{"win_length": 400, "num_classes": 6, "nesterov": true, "epochs": 73.7, "final_lr_fraction": 0}
Rows from block 5 of a small audio frame classifier, named by matrix and row number. Rows with one number belong to one neuron. Each number is 128 + 32 x the weight over its row's rms, rounded and kept within 0 to 255. All counts start at 0. Numbers have three digits each.
Before each neuron's rows are labels from the 100 clips, of 14848, where the neuron reaches its largest size: "loudest" is the band of the loudest frequency at the time of the peak. Only what is clearly more common there than usual is listed. The data: two synthetic voices taking turns or overlapping, over music, noise or silence.
# gate: MLP gate (model.blocks.5.mlp.gate.weight, 768x192), inputs 96-191
# fc1: MLP up (model.blocks.5.mlp.fc1.weight, 768x192), inputs 96-191
# fc2: MLP down (model.blocks.5.mlp.fc2.weight, 192x768, transposed), outputs 96-191

loudest: 4000 to 8000 Hz
gate.628:112166092123118123158145144127118141154103120114164155122078175186194106123111073111119119117113132108140116102170067139109099110127109190122089160120147076089117179097059101131155123123136159094142107179178088134128116127149129126154145076118111139132140182129138057081113101077124073104
fc1.628:096095154160073125163164173176177223125044135088131123120145123190110128188141155158068094160080139105127099142155144168115144102169125139138149168091148132137109182088104104132161160143130103154128097149137122091088137143140153186125118104107123176140104112161077130141130190085110123082
fc2.628:111144163160113107099098145096125129054140048170077149107159128130100141134163136161120130138163106171058169125147152092077133110069119096151130166127079143162182132137195134130115149119131123130177154104173123116157147131162151089137130108134100125150100126166150112143053157156117152143

loudest: 1000 to 2000 Hz
gate.766:140152124180181127139094175145154069087062175055116097147095161090095142124137186147117120142135122112140088062172061098063113111107155131109110172136129107169106161148136108148148105099118117172134144144151129109130180152178176117114101141104115123145150096165185153153128136184109163160
fc1.766:102149152049099114080172146143188184137106181133090120160103136189178154119115119090157153101120128121126186136121163098126124175116134092121155134089102096076135097151162125057109132177112139127148061176074137149182073143093160100127131153158158149091101150110102099112180138100123167092
fc2.766:145113086130118155145164081126156037145111112134159170157129126114182145114099081063151136120156135164200108102158102162109090179090158121095137106137104143090172129106112177167104126124106188094094142109143051156095116148160140200122121092095123136185077101123138077160077139176085133128

loudest: 2000 to 4000 Hz
gate.231:105094065123115113126071121194083116115146128168092117114095156108096070114128111080108137131116157142123150126146115156101147114145124131167127109132126084101166175179132202114167189131181103148117112066120086080125076113114154098141156135126183146120085120179160108107152113131131168113
fc1.231:139092150078113076174118155151128133053137175110107142096158167120084103125125095159158106122198183112141119069090118113165179143128088126074097074127181140114146083146154129156166211135090122132101091128159177068064104102107169096114120149124148150164092115147082064167134109138107164125
fc2.231:136125106110078120136161091125073070103143098134088174145113115099115163049099107090146097127106142123135186174108110109130124158149108110229208123122168120125164134124147147131126179154147099078119121136142179149137131135115108133151124140083156188183150138133044123122133144066171113171

loudest: 1000 to 2000 Hz
gate.127:128154152100134186184093146136142104078147133132142116173120110139033127112178117095179182066129126159078142153095083165116107138136134117114153152095112132161131217091086152208152109110123141129163189106041071111150149125106082164140157055138161137154188138107120175136068085168149163087
fc1.127:133105111144168003073170120174104133175135102176166128098116092119160086158119122140140179163142152166136126097182109097122123112185088094140127153131186154176101096136160120128113129150143170150099083188135123183103102124145140099130132119099115113103127121183118075101187178039158132141
fc2.127:116117103109122152103171092111176181132125169097084134061157111153144130126180117089125106109157143129075161150102134167187083126175114138158141090102131079136122119100079128099128159155124088126096113132038094157139094173118187180078040111127192099130140125114095110158167136152144124108

loudest: 1000 to 2000 Hz
gate.176:129097145100091111105181124110109151135184108141115117114046065136149094077079168112115128139116094099152155121128110090166097170139141109106165134138139177120115168119114127130055143152077094165129145177165105181148160112160139162109124119084087111104171098146151144083078210222145075124
fc1.176:122146087108119078198137129092107120157125141121098176136150135165104112161083090112107104175103104139148095153128041120174161172121133165155121119076139139123131114125090113087111142181111123135129143136139138095122095136120128145089075165096053069135159165148060154124110107188163093213
fc2.176:147175149122118138075104114156161088138171211094100166198139171104155185120127136137114145062098164103164154109114137109168172102095116121110129087080091123087148163129145096147118106112126096145172122095117122099119132158153098111106158123145111161116135132134102136163160111132124108208

loudest: 2000 to 4000 Hz
gate.397:063133066082147138087139106183154097139189098150103168122137137097158113136119135106125116140091128156171144120141120101143092147102106054177105162112123038149096135182165134196164163106159106159147119102195100127146096102092091123146143131182127126129120104079141162094170115066117163124
fc1.397:165166131130074160107066111105086125182112185078122077170170183165152159122110129192130162109115145062091110057143164163100148125166102111145099100107176133113163089071143162152087210139116122136119090168133179098143055111143148145121174150064155172112082097159122136124135138132119129131
fc2.397:169156126151082124015143096149126172132079127106094143085141122121147074127069068167127113117131081109087140202128137124107096121103119075136167065158138129140142136128179118132098127122105165092147114086103081168128132135127079100115097057156104145170104145142100108077098131092155111121

loudest: 2000 to 4000 Hz
gate.751:111130160149146129095103057115136079159161118132129166119133129129121101153155125136105119146138087120176138087136170098169130199190098099133169134092138089153111091085104114080166140135123159159119095104104152119179138134092135115089035185121117145121138109090133112150158089176134096151
fc1.751:120132068202101152147133124105098141073112177127129131078142171135163126177137007154118135131110170121081119118093098176074136116169089075105145165120156110086190117159175139114140127133171165208108124138207028153137131079140089177160200104118112089145105144135143168097123162127083174155
fc2.751:166104172091158030165118047222164173154177112115080144152190125099115143156123168118113104105151151127151132119110176151115170112108128120165122156063090123122156125094135136140127146106116124115134151100045182126129090176166125141121090152127093099143121098108081125091152109116113120108

loudest: 2000 to 4000 Hz
gate.711:089135126112106065142127114061153134081174166086154190095106169196116087139131099129141123087182154109155137067108076130113190159121148078128074135076196082143142084134127198142155134081080146123099071116151087131109155183164151131127112126137109134131077085145084084125150078155137161166
fc1.711:097122089087159122144089095145171097132195131129118123084113151115158110130186113140057163093146210098106141086076104095099148164140138040146132130118102081104115082111177149152118104083115153162096121165146117098131128148163146098113115137163115156119118132161131078145181085135140190186
fc2.711:133133122087076090085143172255156120092111117165090114181124149132175136151149141171118102083133097139102171123170133105116100181148117148106144133115150140178134131156142152092121152120137104141157118089096090120126085116155098160158113167106108118096162147100086156128103105141191149124

loudest: 500 to 1000 Hz
gate.411:108177124174093123108158106114209170089153119144155122139151082077154144162088102126120159117079078115174123130122134136107126077100098128150102164143147105101112132106171155156114151149129141121133093113156130098136106095173154077154176120105119119140142082164081190097129159088182112232
fc1.411:100105195103105145077170120146110086126130135095145156134118108139115127127157073129183131102192178112155165098138163085091105147169102180139176150131123073163114089152129137147113105133100114147111161141114176088165197148089181120172056185113070157127152104112190069136106130184101046102
fc2.411:171051097115094121153124109074109157114055171140143107077137144092138130110180128151109123126188145096108133123115089148109125143102130104118130144047155174172218081151133113151151101091174138086121133090127097163183165170173100156137147137105104122123121083115095153125126117149097144159

loudest: 2000 to 4000 Hz; 4000 to 8000 Hz
gate.537:100086167175044123093118197179169137125098133117153129092131133151122090137110125106105092073146085131091120071174109133122131136137167174088097143132106071135165167052132120106109206115171153166061108150164109146157110126159175130123154130137171171163106156137157147121167134094143117117
fc1.537:149133117160097102150080161147143071179143145123135171116086123125166131180093138060140146067047102147128113113207137110112085111146110084168128169104101116160155148132110133158116204116099155116139144201115116161146151095138078091170226133147156162173168120161142179100141160085123100149
fc2.537:132126131153089118102073152122187141163132126099083114109138138165075099112145066169180101113137108133079171175103153172096143063114133154140098136112154118158096138141190147095119137077189162067196093065140180116196112113144141160074105094136127098181104133121125118076115121124108078101

loudest: 1000 to 2000 Hz; 500 to 1000 Hz
gate.474:106148164148130079085132105109139115108189142092106203163110122087174097141084167114114153106089155106101040147088138124129102130083107113128164080115173150165169059134135134116158147108127074167110164096119123144070120089111086147166099120158131136099048134100175139127164096186125201160
fc1.474:090140114160118053137160131111112128107190150123154186170154140085178099158116107102130197093146118125057094132090097123115076129088121140074167085116171135137207080084142145133159135095154081118116139108157105115066130144060120143179116095158123117119070083116165102126155121167077179133
fc2.474:077094189124191108090162131086104106130155123094127166117130137079130129153128144141131114133137107162086156134129159152096065108086136056140092136139154194127166156128096121179119070033146190066168129103175160119079159168114120121139105093159108121099083120175092108173105139123146110114

loudest: 250 to 500 Hz
gate.312:151139150152103128140136128120108101096072087121105099162114107151158134086149109130130118115081140153123141137179173147147157104154115127161116126140095168113107135128126096114103143136169068102137136079031165137098105113131155153077123146124123163125109173168128160084152140165167104134
fc1.312:131163110109103106154128108127167159118101160095079131116166129161178111127153146137139167107105176137161089129175136167164140115113126090090154118084099134101116196071127108132095110139138129123158138091075121124156173165174135066107086098115109189133063129127122130137136127168137124121
fc2.312:156156138128151088113123107079082127186137091158151154114190194151120136168099114159076122118172166085149137057157157126095124163151168113130113143131135174145153084103156124137159051156100115149085153186143112109111095135109158155111041151126187109062144166126125115101183121147170124061

loudest: 250 to 500 Hz
gate.361:134113188074128108137133144083173132153105155092113098145151132209176140115092091143143077105092098106147125114156104184130129112155107138217119141106066112092108142158124130179154127130117161090122106205171115151120095239170145156100116114148095183164112136127087124076052111090101152180
fc1.361:143177076108129120127163143146132170093131072178126154102169201146136096093110170101118122151082143106106088166144099127118122176174132130121161136182094210074149141113060160122118076116117133109130140151143144113072163087090149126132075111175149123141164154166172145122116148208087109105
fc2.361:141107051179060148170096148112167096156096118111143151131080082102123108166147165162071132132138153099057111087144104121164144094148064117115092082148128126176126165111152156093152126097141122125099161078083191131173139041160140078086058138103135094094159146121202094138170132172105138135

loudest: 4000 to 8000 Hz
gate.124:142108104142101110103109161135142135139110139135148143156078105158077112126130149079135094104081105082089160135192136159100131076097100176073157133104137116166115120134073134146131125167091210174121144079068159151121097136072172117109142137134171109086146106087153065074097166128154168128
fc1.124:108075091127100157091128147071207099126104160128092136094083067172133200141113171118165151147113126130138134120152140113103087088124093102113132140107143067156144104166087089118159144111147118153141105136141109127157057164085137147152128107105130179145106146125134140151109188068106124137
fc2.124:147100106203097160132149151183099150073134135130174115102112127118119081139183086136051111096087101136067167147157100162110125112125062209068137131120216122164142145157136096098111101158117140155063169148106175164149103164105163081110124182099144092102125118089145127092109114198156126174

loudest: 250 to 500 Hz
gate.670:141086136116094100124103134101144125104109034087096127106080178186161103105118089102146131058146083138089163145187175165138115060112111145180141151148197144155125103122146182133182095132077098099166104129099086058181126172109154130097139115143137132126114089139120140207068098169063109195
fc1.670:118137100104097060075120178122152132112151085118131167129071131186196113157057111133159141097114126125131126101159076169112113139128095084147116139192175139084123159143148158204087116138070154114060130125192075133132153147090110125122171130139184155068119108137091124113102060087104104134
fc2.670:105121121130036164130147157120158141135179132188153144160090165136137123110101108159089186159131175114102071128103124138123087172115098153151107111118129044111140110148126116144127075125097130104150107117151136146109100037145162173123161111131155089160137140152166103122146165115127094176

loudest: 2000 to 4000 Hz
gate.529:146079137097159135146145078119156091142148098119075091130168106162124123166104117140125089129105137127102090135137139086139083097102112181076122110100127140146101113075160109196169196122132143073127146161092139130115107148125192087108134160129154161144129152161155107137153180149157112156
fc1.529:137137127138118096078130138144103087100112166181165107121125128171132159139169171108106124094113127122065130225096091175169093118103131197078064100112118109149115141179159151117120086157194127082136117155193111163108100136118113094115140165085141098120100146132130174110081104089108090074
fc2.529:170069109157158080151131165164161166161114120070101129121177115075108122118130115166083109114092199142114141143120092079119140094136144149197090128131150141089145099136153140118123115075160104205125187145177188125181139133085121106132189119112096138142121105097116140118155138137124124187

loudest: 500 to 1000 Hz
gate.429:174112186153135150151165110207146137131112084055153063111091100096152128144098023174071074099091087093111073104159115116124116156081077155197152164118135133119100127098112167105132132128120124116121137133107088107146137132113125152130120103119191178113107101142137141110158165101136169136
fc1.429:067117133137127149120111098075114113155091151164175079144139112118119122106152173173149099119163123119128143080095136149109058124156112177078088123152113091125117169143180096122178083092146117119165143112117173155122139093103166141162116157166029148144164132130108154199144158123080164103
fc2.429:127072096098147113094141176159076092102155106122108144141097059113203106121119099143113111152133131114110098135142099172119119113130157139093101103127096155084171092145122111101141133180084137153213184161147161124150173122099067140138066147125057166098092123160124134101136101113170171167

loudest: 250 to 500 Hz
gate.339:145140073178063140114149125134106135104075114131114157158095133153110145129126196081198132114119148087145165119050147095199177102150165134118146090134104050164144099141145116117222124111185097154155142124135149177119114097121098132123100120108155096054114116181161091107156174162112112133
fc1.339:090088150197106095090116123085160067141091113143141139100120141205100117125115152136146078160110181135144109106094091134174113137155152160124115193147165148201127168065184075113138086144132107142126173082125161135134189149149108115144107095158135100129133113129145085120138106200105082106
fc2.339:121129142113144181179164167131107137112147165091172129117173143093060127114089136141095116156136092113095145139139141158136123112133081113157152139102131147146105147102094096099149128116179177124111115145078092084078109172169160140125154116190082083165142104121134073146142152054120109128

loudest: 2000 to 4000 Hz
gate.633:087136127184044147059066171147111198123114076134176131152070118175164092152102164110169149150148036184152102110170114153128100142160102112103064200114103148166148131116121151095139117145122117163123096174104133161116149175141109131161122087108158139144086138130116128118144116075061103072
fc1.633:112151125153133147118088146231084092122144083132125109123110146086162137163116141124134140127208090107113136103118133069168117142135153135095135149110126131130153148106145171173112171178145121201151096153167087122151156097102119113125196130136113138152131132086079105066132154111091078137
fc2.633:151150158111135129118104076072171146179105103080157148133131103082029138133163112146155102123103134123158093141123105130063131138159098170125097115169173125195159189102144133141070120094139124039161154167085092134137149024140140147134098138157177102144103151153157127164173082111120117107

loudest: 4000 to 8000 Hz
gate.250:111108136117085049169115150084120153107117126147132119087135160169123158119096067143168087147153081097082133068084140145099144102149168203062078108089134161152195146173144150075128095153123141081105141140133156144127150134097141191151124139194093077170048151169155109140117130143148078140
fc1.250:104083103169134144139123112086077112115078100123095103136147078085102158096082134125136106162163096112105173093095143147139035110143139173056103139124141136159094092142119147134133096159133138162112086108120176142165178144126142148191117136143136099131104128100161107140174117136184122155
fc2.250:144134124057109140155131102177144123178148120094130159123124133154129121156162113111085103112158146072204116169118123100079202140107112107179126166142144112144113185124155136104153142067148127097132098139153106167119051142148118101115182063110116143093142099115082175102131091199121096078

loudest: 1000 to 2000 Hz
gate.354:140164164155209138178132185121174087118086118138129129133080168125053092166186134147088117128173156127073095128136100119219140145057136116147116140159129101151107150103131090124138048160174128116140139134137149107172132082173143136162136143152147156154148114112134122157097117100145149157
fc1.354:158131088167119156185099147118148066111143129177144090094070118074072099088170171105079126093169129103099096098180093170174162145099106144178130120167166080135156072088100131144116093117146153097114195168130049122150166128156166113203143155135146128150163126146128121160117123155148097147
fc2.354:136143103101183122131088125124107160100133153114146045130142075108166113112141084168154118157126172111119120128139159124072124101171145111121105164118082144145158143143126072114120103139118084122160151083083188101110145143118124121098064167125179108046125170162158123094198114133081103115

loudest: 2000 to 4000 Hz
gate.534:145116149122116122115076091097159138138211153211131199073153189166144158143110093162149118202126107175113138111146096146162163042147131098059164122114082090132147134100164134159110089111098158160133120142145106115207100115118173180133134125123112145150131150155120101172105159034113139130
fc1.534:124186122088033118126130144088088204109133154099169107147125160112143088136126122129146147143092126151056119140093111086121171107107154103151185134129152172145136084091103163140148121163092106159148178079131150098127098136146092077148161163161126137146180191130119107126146185136142099087
fc2.534:135105098137047195184189213153126142114111138144136092118127103149118091171128088115123102124145173121089118129154112114146074114124088135114058137094088202123088186104125135103096130181152096100129160064108153033104169120101146096132131128097161112099168107212175120098145106197127115080

loudest: 1000 to 2000 Hz
gate.241:098123159116133085128144093063109129158177151186165172138096116119151089121088089124071132121151118119069161078144105140095123117154131083142127090110149172136151045097134083181110138102134154168147163162200142098132143074094124170104134162136110052121112186152116077098136178166126147219
fc1.241:103124107142155080165114152180112120105102150167068122165136133113123083120128142134144192118148098124198110144140159191107148085096097138123134115087136112118142141128131125073124125178147178123157098077122105143177124174210163138166157111147097103108179106092115125198156118051149138096
fc2.241:106165193125068177105111134136110136235106113136095125077093094160137117127126099149120142149148124129046063150180124135129135073153113081127102117131129153168143092106104132079117135178143157116089126154150208151153148187131117056131067131161104096136157094094124142131110140083115130135

loudest: 250 to 500 Hz
gate.137:163120170156116119131127138142109149143168141079134101105140137128145146070119127150163169112117138118124082106151164132178104133085121189188167101166045053108088144156199142178126094154154086128096174195146083179184104127145162094104123167130058168134154074134111155114111073040113139172
fc1.137:109153066109155063139136125155116101133104111183121151100115105053137159166097158118146133103117114122121171130170126146078099124180131091084148092053187198118123117085085159092081179095142169138180085106110161104090113144094146134152084110144161089102113179110142108149144178198113140096
fc2.137:117123131163096130139171129127095062157141153162165166103166138094099133141128183059114082084062165121103144140118119133160164151144080139080078135092130129117146173085131162109109129114121125125128144117131142126091172057168131044166090171071133046166115140068192118126099203142150115115

loudest: 2000 to 4000 Hz
gate.50:067094080124181142192141089154106066160136167144145135118179132150097145134128122135127114149092128107142148141168124078175134143113102156161168142138062134096084114173159109163161122154090166226085174094136087168108111118101087120142195123176115212088128153104144116093165066171121094125
fc1.50:125169166104139092110163041113106087143110078126120120125111159154082113162122174178069115169131119178153126125114154095090134119173092195130143157079106097133073127141196122160137127109132135139090149097186125163154184108118098097122121146127108098123099169128150134170159160151188087101
fc2.50:100078117132181099161129155075142171133108061140100158112080100106108143126055130142126122180127129108145135093135155155118106155097134156109129054176107138121132162138092077139157134150158105162125162117147155080091149103131101158155104092172121164115201130169143180157154118161132093184

loudest: 1000 to 2000 Hz; 2000 to 4000 Hz
gate.311:124084090080035139103132159125126150112140113129131167153139050140095102101153120114097183116146097129106171172115102104101137177128111115090115133104184124156174150142133169107140139183154131111140142156102125142120089114185125095146130063086163086163121139091095101090138094095056110177
fc1.311:123136153110100136134093184150131125055124104147066175162165153155133106119101125097151100072067124086149075088122142155125136095100122136084148133176079130118116147178163088131084140117143110137133124122129118181153088097152060105170234112155136136098115137085133122076157216127071144121
fc2.311:101088165194144173096152151116175166152097172145135153071109069139081078138167142143192179156145089107144108149107179127096108124098160084117121174106114149040121128102092119120125081158140138120145143097197093118129076149129129136171152135143047147121072126126156100155118131096122129144

loudest: 2000 to 4000 Hz
gate.351:124136096116155088156134099172168096127108132140066105117098129150143120148096118084108103161089144094139091100164121114111155188147142117151093176133119198170148124151134167116119143080120131137116146101049162086071130090153083160134119148137044089103074166116155086145199132159166116185
fc1.351:090151111141150193113162146114082135117118146112112163152096183132138086084140107126148140067122075131106109089127110171117169071158116118080148064114188132113138157153199074100101107136082185119128090140134141103094131140111117165132097101137121101126118148176081088117102198125089110108
fc2.351:191110109089076128054120113080142133112114101127122131153190132124109148118099106086104172167138083106150127117154162148139075143135130129142116178052148175139181128113116151097183137097120141166113155120188140076167104099133114099177145155130177152028142148111071157145161125087138079238

loudest: 1000 to 2000 Hz
gate.371:171179084181104176201079138130086186165069128157096126144168131115111117161168164109087138153138098163136135148150082183128104136106174111110062130198148155140120125115139129139144100118183115093090139151149163078134140118190123195217177087146128131132129157119153116158048155129105124102
fc1.371:152149180191132166189099202138059097150095070138130057138118174174149155091128123092086128118114131202175118140129113105183094119104180074073125155156139185137125099154070122162140175116104103126142162121108104106140127136175102156109220072084141170146094160148156100199101133142163129127
fc2.371:158140115141065087126085124164133119117136118127082084157124085108145114195087197135162107124108162132067200094099158107115087191109100130102116167205186119135129154183169108092176144106117119096106165182082128097137159121188086139155110165169148120111111122145102167115122100143116117152

loudest: 2000 to 4000 Hz
gate.401:087092123144116172077092123121071059151182109135106102154102161119171126061116163082128136074122111126139145089139129139152180101141116121147094186050110127132103157119192170121108186149100143183109114149124133097112106102145190099121212139160159168151141133081090155117117149088114125142
fc1.401:190150125138164114187156146150181116140079177069104070141170099113071154129135153166122135141138177107128117120111130109090106154076102169131147128186165134118098077158182069144127077105108152089147145086104137124106102174090122186146099179114098099147113134141180125106107106186121125108
fc2.401:075092127101078105085139112103110190132173169154137097106090190121157134152123160056097138114114086114156125131131121133147178159131128082166169123097111134118172128110075193126161128079119088115112041158161050089150185130124115113139140180179152116109128102100118170102130132105107097158

loudest: 2000 to 4000 Hz
gate.548:093138099131132105118105129094169068116142129145092169151153204086060110123063087114075162144129118141151088110147093173100124111098094137104142182115103139212037187145125148146162148082111158157077119099105142127151112136157131146151124161173102149136152156175155126144164079155102115126
fc1.548:117078106150161114075120072078186116089147149130113137114112155109101123075111123081128163125155045135010084094144052165104107115105123108115086155149130122195129098133120128156063147106164178133114124163129133082218159160184160150104110084152157190147095162176145062201165142115087195126
fc2.548:128192125111204152163076125147155091153138128125116107083107145137133095189147087169117137154087137124096124104121194122108110082156146173147154111115121143084107099100127162220145115107139068139131118048157171083166110110112154125144108104087108135136185156095157138091152109188115125101

loudest: 250 to 500 Hz
gate.212:140123133122106117137143120132189096105097093097093093136171152090153093136115045153087126088077149066123096120108104073101135106186159120166082124122119230154153123160120178137109159111120144111154125139162145120156159130094151184137132124123163128112079152146193110186094158110111145111
fc1.212:158080175121089142117135151124184184086147140080063093140135139155166144132106099102159124123137146122105074084142163063129180098185146081140106173079176211115097143103048145130071151100066169075187113159161164120169078141104134116093108135119157118101147132117143143136142150159160163068
fc2.212:106119126121123118055140097101116119112125124146130135131172086150113112082168171140100124136144241105138166105054211152159161117115168083100154064111137113122111186108175082167153148129135172141086137111139101139165130100174190154055093171138163119112157161162105154149124163129119137144